From a checkpoint of a small audio frame classifier: depths [3, 4, 5, 3], trained on Morse code for random letters and digits, with fading, noise and interfering tones.
Rows from block 5, named by matrix and row number. Rows with one number belong to one channel. Each number is 128 + 32 x the weight over its row's rms, rounded and kept within 0 to 255. All counts start at 0. After the name is the row's rms in percent of the matrix's.
# convs0: first width-11 conv (model.blocks.5.convs.0.weight, 192x192x11), inputs 88-98, a 11 kernel for each
# convs1: second width-11 conv (model.blocks.5.convs.1.weight, 192x192x11, transposed), outputs 88-98, a 11 kernel for each
convs0.102 104 [179  97 192 142 201 104  98  75 103 102 117 193 117 146 152  65 149  98 146 134 105 146 118 149  89 125 135 157 165  90  80 104 148 199 108 134 150 144 104  86 122 142 142  94 102 116 167 120 168 108 132 157 124 141  72 174 130 129 122 144 136 140  71 174 169 128 131 133 100 166 105  59 125 121  77  89 178 125 189 132 137 136 122 141 144  92 147 117 129  97 144 149  86 105 104 126  50 132 158 128 131 151 171 124 138 155 142 121 121 156 139  84 181  78  91 181 104 126  93 160 122]
convs0.103 099 [ 92  99 164  90  93 123 163 173  81 142  88  75  93 176  83 148 140  92 152  81  95 133 178 123 154 114 151 187 182  87 163 167 106 151 193 174 128 104 101 179 163 209 150 175  79  98 155 147 148 107 193  66 125 126 150 114 176 165 169 101 129  73 158  78  88 129 139 119 146 132 148 141  68 134 115 141 120 119 182 150 123 148 136  76 117 128 135  70 128 114 102 116 124 167 157 166 164 119 179 119 135 153  87 139 186 116 140 132 105 140 126 145  61 137 119  94 111 124  92 141 141]
convs0.104 098 [170 114 219  71 127 127 171 153 108  99 179 183  57 144 158  85 153 102  87 179 119 146 103 134  87  99 148  98  96 143 131 100  82  72 113 177 149 153 110 123 126 117 117 161 126 153 125 113 102  92 110 114 138 127 131 144  97 124 141 135  75  87 114 116 135 138  92  87  99 122 143 182 185 143 152 117 195 163 169 158 104 122 166  93 131 136  90  97 121 174 122 123 155 193  91 125 100 134 169 111 167 117 175  80 107  97 113 166 113 154 132 136 154 142 114 126  66  91 147  77 187]
convs0.105 100 [ 99 161  92 111  65 114 162 124  98 100 104  87  91 114  87 119 188  85  74 105 147 124 111 159 162 124  78 106 103 156 116 146 133  83 137  96 125 121 157  88 159 129 161 191 112 120 138  90 122 190 155  68 138 106 199 138  90 113 179 149 108 149  96 132 135 101 138 105 157 125 172 115 137 110 124 203 126 169 176 134 139 124 106  87 171 165 100 135 136  88  89 145 116 175 174  87 121  95  81 123 191  99 104 133 125 204 114  92 173 123 156 132 126 170 111 128  89 147 129 114 138]
convs0.106 100 [183  96  89  83 158 139 147 117 122 108 132  73 141 124 147  93 123 169 122 184 123 126 174 127 115 143 113 161 145 141 113  58 149 109 144 140 129 101 195 108 135 134 189 135 190  77 159  86 138 107 106 180 191 133 127 105 149 124 107 181 118 178 139 210 167 114 159  83 106 109 147 137 120 145  47 154  67 143 153  69 121 125 145  90 158 134 131 125 144 118 117 101 157 120 141  61 155 158 114 126 109 143 161 127  98 116 133 140  99 186  93 155 114  92 140  92 103  75 140 156 130]
convs0.107 100 [188 171  82 103 139 165 147 129 148 170 107  73 127 114 176 141 157 100 125 149 102 149  98 118 124 172 137 176 138  99 157 106 153 159 123 137 112 156  57  96 148 108 147 154 171 114 142 103 136 121 156  64 127 158  81 139 102 111 139 147 163 153 102 111 119 111 194 147 138 117 147 124  66 107 118 105 165  99 115 116  70 153  64 115 152 159 160  78 149 105 125  64 103 147  74 152 167 105 146 114  90 131  49 105 163 152  95 154 135 140  90 136  90 109 132  80 121 127 122 104 103]
convs0.108 095 [164 188 129 177 111 149  83 145  98 126 125 172 174 186 138  63 135 133  63 166  55  73  94  94 150  84  88 180  73  86 125 139 114 131 157 137 116 183 156 141 107 150  83  56 124 129 121 125 150 165  98 149 169 118 154 149 134 112 209 154 125 149 135 112 109 133 100  95 138 148 122 105  89 124 101 151 172 117 131  89 159 132 130 105  93 146 148  80  73 103 164 115  67 121 130 130  85 120 195 128 130 218  95  94  95 108 100  98 121  86 108 115  96 146 110  79 111 134 134 152 108]
convs0.109 100 [225 142 134 149 218 151 100 121 106 114 115 131  94 172 134  83 147 109 129 157 154 163 107 113 141 105 134 165  43 119  91 128 139 130  44  98 122 149 112 138 129 187 118 157 156 180  75 143 145 105 154 144 142 134 118 170 118  84 158  73  92 151 113 117 149 126 142 136 173 111 153  96 104 159 199 157 111  81 148 131  78 150 124 131 129 198 144 155 138  85 110 116 120  82 159 124  96 102 138 167 159 158 102 101 141 136 116 160 102 125  69 117 138 112 119  78 124 111 128 175 155]
convs0.110 099 [108 131 104 135 110 136 132  56 169 117 118  84 101 170 177 154 152 114 132 121 135 160 127 145 115  96 137 146 180 140 110 101 111 116 111 120  90 125 201 148 184 143  85  92 115 147 208 186 112 101  97 131 101  96 134 164  61 135 167 102 143 141 131 105 111 158  94 156 138 128  98 139 119 136  97 178 171 102 150 118 154 128  84  77 129 127 125 171 149 127  90 119 166 100 128  75 193 116 117 187 125 183 109 104 118 167 131 126  97 128 117 133 140 169 103  77 162  80  87 160 145]
convs0.111 099 [ 89  94 145 127 118  91  99  88 107 137 110 224  83  93 135 124 176 109 149 163 152  70 153 100 154 128  95 155 146 151 115  87 150 180 136 110 144 145 144 200  98 125 175 128  80 138 144 167  99 101 135 180 133 165 149 113 123 128 113 136 168  92 144 140  94 163  92 128  78 154 192 133 116 122 131 110 120 112  84  83 131 123 133 111 114 125 103 209 130 120 172  95  94 104 150 123 180 114  78 137 152 130  63  82 164  92 106 151  99  94 110  98 109  88 156  46 114 103  61 174 149]
convs0.112 098 [ 90  67 101 103 118  75 105 145 188 176 102 130 155  99 167  90  77 148 136 154 136 157 106 160 131 130 112  60 136  74 139 116 100 133 104 144  79 152 155 173 139 123 135 135 155 111 133 144 139 111  98 112 200 128 107  83 131 155 163  96 110  96 131 153 102 113 163 122 178 123 144 116 123 129 123 132  91  91 124 177 151 119 146  58 160 189 159  77 111 202 143 116  71 131 195  96 159 143 138  89 174 158 178  79 169 140  84 113 211 179 147  95 122 100 118 119 116 177 155 145  88]
convs0.113 098 [ 90 172 126 142 157 143 114 136  57 189 129 163 135 101 137 107 136 111 109 140 121 128 116 143 137 116 138  91 104 122 130 170 160  81 136 115 140 103 157 135 137 161 110  83 114 155 136 116  98 130 108 143  89 160  91 208 112 105  64  97 137 169 132 111 153  89 135 192 107  91 101 105  62 114 118 144  94 114 123  52 148  77 157 116 161 105 144 157 148 112 174 170 184 127 133 114  98 109 149 134  89 204 157 142 131 163 163  70 192 114 147 146 100 166 148 134  90 107 111 139  84]
convs0.114 099 [111 102  71  54  95 179 111 140 145 126 140 122 125 141 141 175  86 185 111 120 143 107 156 102 157 191 106 114  58  76 103 114 113 105 138  93 134 112 113 154 143 123 135 117 113 113 138 139 169  92 152  97 177 149 173 135 190  97 135 116  79 132 161  95  85 115 115 120 108 132 117 144 162 156 179 156 132 147 150 127 171 140 132  76 146 160  98 185 108 141 189 139 115 146 124  96 117 142 122 122  75 152 163  89 177 129 128 110 104 105 107  59 142 177  96 116  86 115 126 137 146]
convs1.102 100 [ 69  72 158  97 186 139 131 120 110  99 194 108 124  92  77 170 153 165 118 172  79 110 141 160 127 105 138 163 134 161 209  98 118 132 120 111 124  88 144 125 129 133 112 115 120  83 162 164 156  83 175 187 157 126 123 164 142 140  89 154 125 107  94 163 114 101  92 104 173 143 117 125 105 154  92 101 151 158 128 127 132 147 142  94 146  90 162 101 141 142 183 180 112 110 103 107 149 116 175 105 177  97  92  97 155 135 114 133 152  98  88 108 108 112  93 135 135 146  95 145 122]
convs1.103 100 [153  96 124 110 151 168 114 155 101 197 116  99 119 141 144 114 109 156 148 138  59 129  87 171  94 141 181 132 147  95 102  88 125 153 124 127 177 135 201  74 199 134 134 134 100 147 111 153  81 116 146  92 180 138 158 110 153 147 138 192 134 119 173 108 141 104 119 125 195 163 125 177 144 169 108 115 140 197 134  73 111 141 138 145 124 128 173  61  92  94 139 132 126 117 171 180 100  88 146 152 141 188 129 169 140 168 129 141 100 133 127  70 141 115 123 172 110 149 164 126  87]
convs1.104 100 [143 208 159 187  98 161 106 114 124 135 160  91 170 180 137  71 129  47 100 139 120 188  95 169 110 171 106 163 103 172 139 129  87 147 126 138 188  93 140 111  95 131 178 175  93 147 118 108 131  61 165 189 127 170 155  97 110 151 125 122 138 132  92  97 101 202 115 146  63 187 112 152  85 168 173 115 112 134 119 111 134  98 163 103 140 153 129  83 144 105 147 115 112  93 121 116 155 123 109 104 159 112 154 144 157 110 119 135 130 144 180 153 154 121 176 136 145  85 141 117 149]
convs1.105 101 [128 132  89 104 115 137 102 115  58  98 134 126 112 170 135 162  85  95 142  99 139 160 161  80 124 112 146  54 141 141 112 209 110 118 128 142 137 152  63 116 142 161 139  86 127 106 132  68 139 184 132 102 149 143  92 162  90 153 125  51 133 158 155 132 147 121 123 136 172 120 127 136 144 133 106  99  76  97 142  95 161 118  99 175 143  94  84  73 103 155  92 131 118 149  71  82 130 129 131  93 126 110 110 119 154 127 136 168 115 139 164 134 149 122 207 165 184 155 108 169 157]
convs1.106 097 [188 107 106 131 135 143 106  87 112  97 217 114 177  69 161 131 115 125 121  96  52 139  99 127 114 110 167 138 172 144 118 138 134 153 137 124  51 159 171  90 125 160 178 113 171 144 115  48 113 114 131 167 125 155 145 110 129 118 119 153  78 126 118 152 103 129 118 171  91 114  88 140 169 131 107  86 142 144 165 196 132 186 101  91 149 170  85  81  99 138 137  99 109  96 152 155 144 218 163 101  87 132 142 134 153  91 140 146 142  95 130  73 138 142 155 150 178 106 111 106  96]
convs1.107 097 [100 138 148 136  77 109 105 121  93  84 123 124 149 142 180 165  41 126 135 166  90 143 108 113 100  99 159 110  68 157  96 137 108 164 129 157 150 132 154 124  78 164 104 133 171 170 108 101  54  78 177 122  94  57 157 107  40 136 128 122 137  91 146  33 163 144 122 155 112 144  97  86 148  78 107 172 165 157 140  97 136  91 175 205 139  77 130 117 128  89  89 120 105  61 180 135 132 165  96 126 117 136 110  64 183 167 129 142 106  91 149 152 119  91 117 183 102 145 150 141 130]
convs1.108 096 [126 138 108  84 112 117 140 162  73 158 177 115 178 103 156 142  80 122 122 132 201 214  77  99 138 100 117  77  95 103  79 126 163 108 144  98 143  55  81 148  98 122 114  75 134 151  85  86 101 148 140 158 150 178 165 167  75  98 113 173 125  60 115 124 114  89  81 162  87 113 155 118 161  87 148 152  83 180 104 118 153  88 169 189 127 183 131  89 139 136 101 159 162 134 122  70  93 163 123 181 127 160 150  80 179 150  83  34 151 124 133 126 117 127 126 111 122 116 157 162 122]
convs1.109 103 [ 84 107 117 116 125 111 114 138 127 125  90 129  87 127 138 138 189 127 154 145 128  95 113  76 137 159  69 124 119  98 163  69 113  49 138 140 191  86 180 163 150  91  63  95 169 143 184 156 135 142 118  92 137 127 128  75 158  83  96 133  90 157  85 123 133 168 103 159  73 132 160 131 186 124 111 142 136 175  91 153  81  99 133 109 133 141  55 169 168  94 162 115 112 111 158 149 105 170 197 167 132 153 167 111 133 118 183 122 171  65 127 164 136 114 162  93 147 147 126  88 151]
convs1.110 100 [148  73 142 109 185  99 117 141 129  85 158 127 102  94 136 132  89 133  65  95 174  86 173 119 106 121 159 149 169  87 119 134 129  75 129 133 103  92 145 143 174 150 176 108  97 144  84  85 101  70  63 180 168 166 200 120 133 138 158 168 134 100 132 133 143 165 164 151 128 115  82 121 137 146 176 163  84 116 114 148  89 167 159 157 129 144  92 105 100 119 199 131 141 144 135 104 121 104 120 104  91  99 139 170 124 132 119 173  70 149 142  94 176 123  56 163  91 132 157  74 173]
convs1.111 100 [174 139 129 112 158 126 108 120  95 115 139 193 145 135 137 118 102 158 156 153 119 106 145 168 138 158 160 158 152  87 132 149 153 117 102 109  77 174 165 138 170 150 152  67 140 102 144 135 147  96 145  96 101 152 179  67 120 192 117 147 134 122 118 139 149 142 210  92 126 113  97 143 200 111 168 110 130 162 109 138 122 137 204 166 142 161 140  94 134 179 139 127 122  93  55 139 103 118 138 111 156 127  91 218 116 125  76 132 152 137  63  86 137 170 149 129 154 122 174 131 152]
convs1.112 099 [103 144 168 144 132 116 132 116 117 103 118 107 107  69 138 142  51  79 157 106  80  68 127 148 120 114 174 121  94 122  77 143 145 115 125 125 110  99 140 164 149  89 118 165  92 103 101 101 171 124  81 110 166 131  69 123 114 130 143 158 119  80 119  91 166 134 124 167  95 142  72 124 197  97 149 129 122 100 149 175 103 115  92  71  98 133 104 135 170 195  96 125  99 121 132 119 186  83  90 121 114 121 116 146 120 138 100 186 117 167 110 170 123 155 100 177 166  97 142 144 130]
convs1.113 099 [117 143 154  74 165  65 165 121  82 118 140 151 173 143 149 127  81 161 154 105  89  94 106 164 135 118 158 132 118 137 154 129 117  93  83 160 155  62 104 105 129 127 112  79 110 146  51 148 115 154  99 112 103  93  71 155 138 126 170 127 102 118 158 178 142 110  96 160 124  78 106 117  96 122 135 170 142 159 161 133 199 103 157 113 155  97  94 145 160 133 127  67 144 187 176 122 136  90 146 126 145 120  95 106 149 170 149 112 148 121 155 176 114 161 161  99 137 130 138 111 146]
convs1.114 098 [125 172  74 119  75 188  76 114 122 142 104 174 199 104 146 174 128 161 113 143 138  78 109 113  94 155 152 141  88 205 204 103  90 143  98 135 148 123  72 124  88 104  91  86 133 159 104 135 132  62 157 144 150 151 151 121 140 136 106 156 152 117 103 119 118 182 104 151 101 169 113  83  80 145 190 123 127 106  56 119 149 103 179  76 124 179 164 138 173 137 103 107 175  91 134 146 115 143 128 169 146 143 149 130 121 126  97 164 112 193  42 156 101 155 169  93 153 129  98 153 119]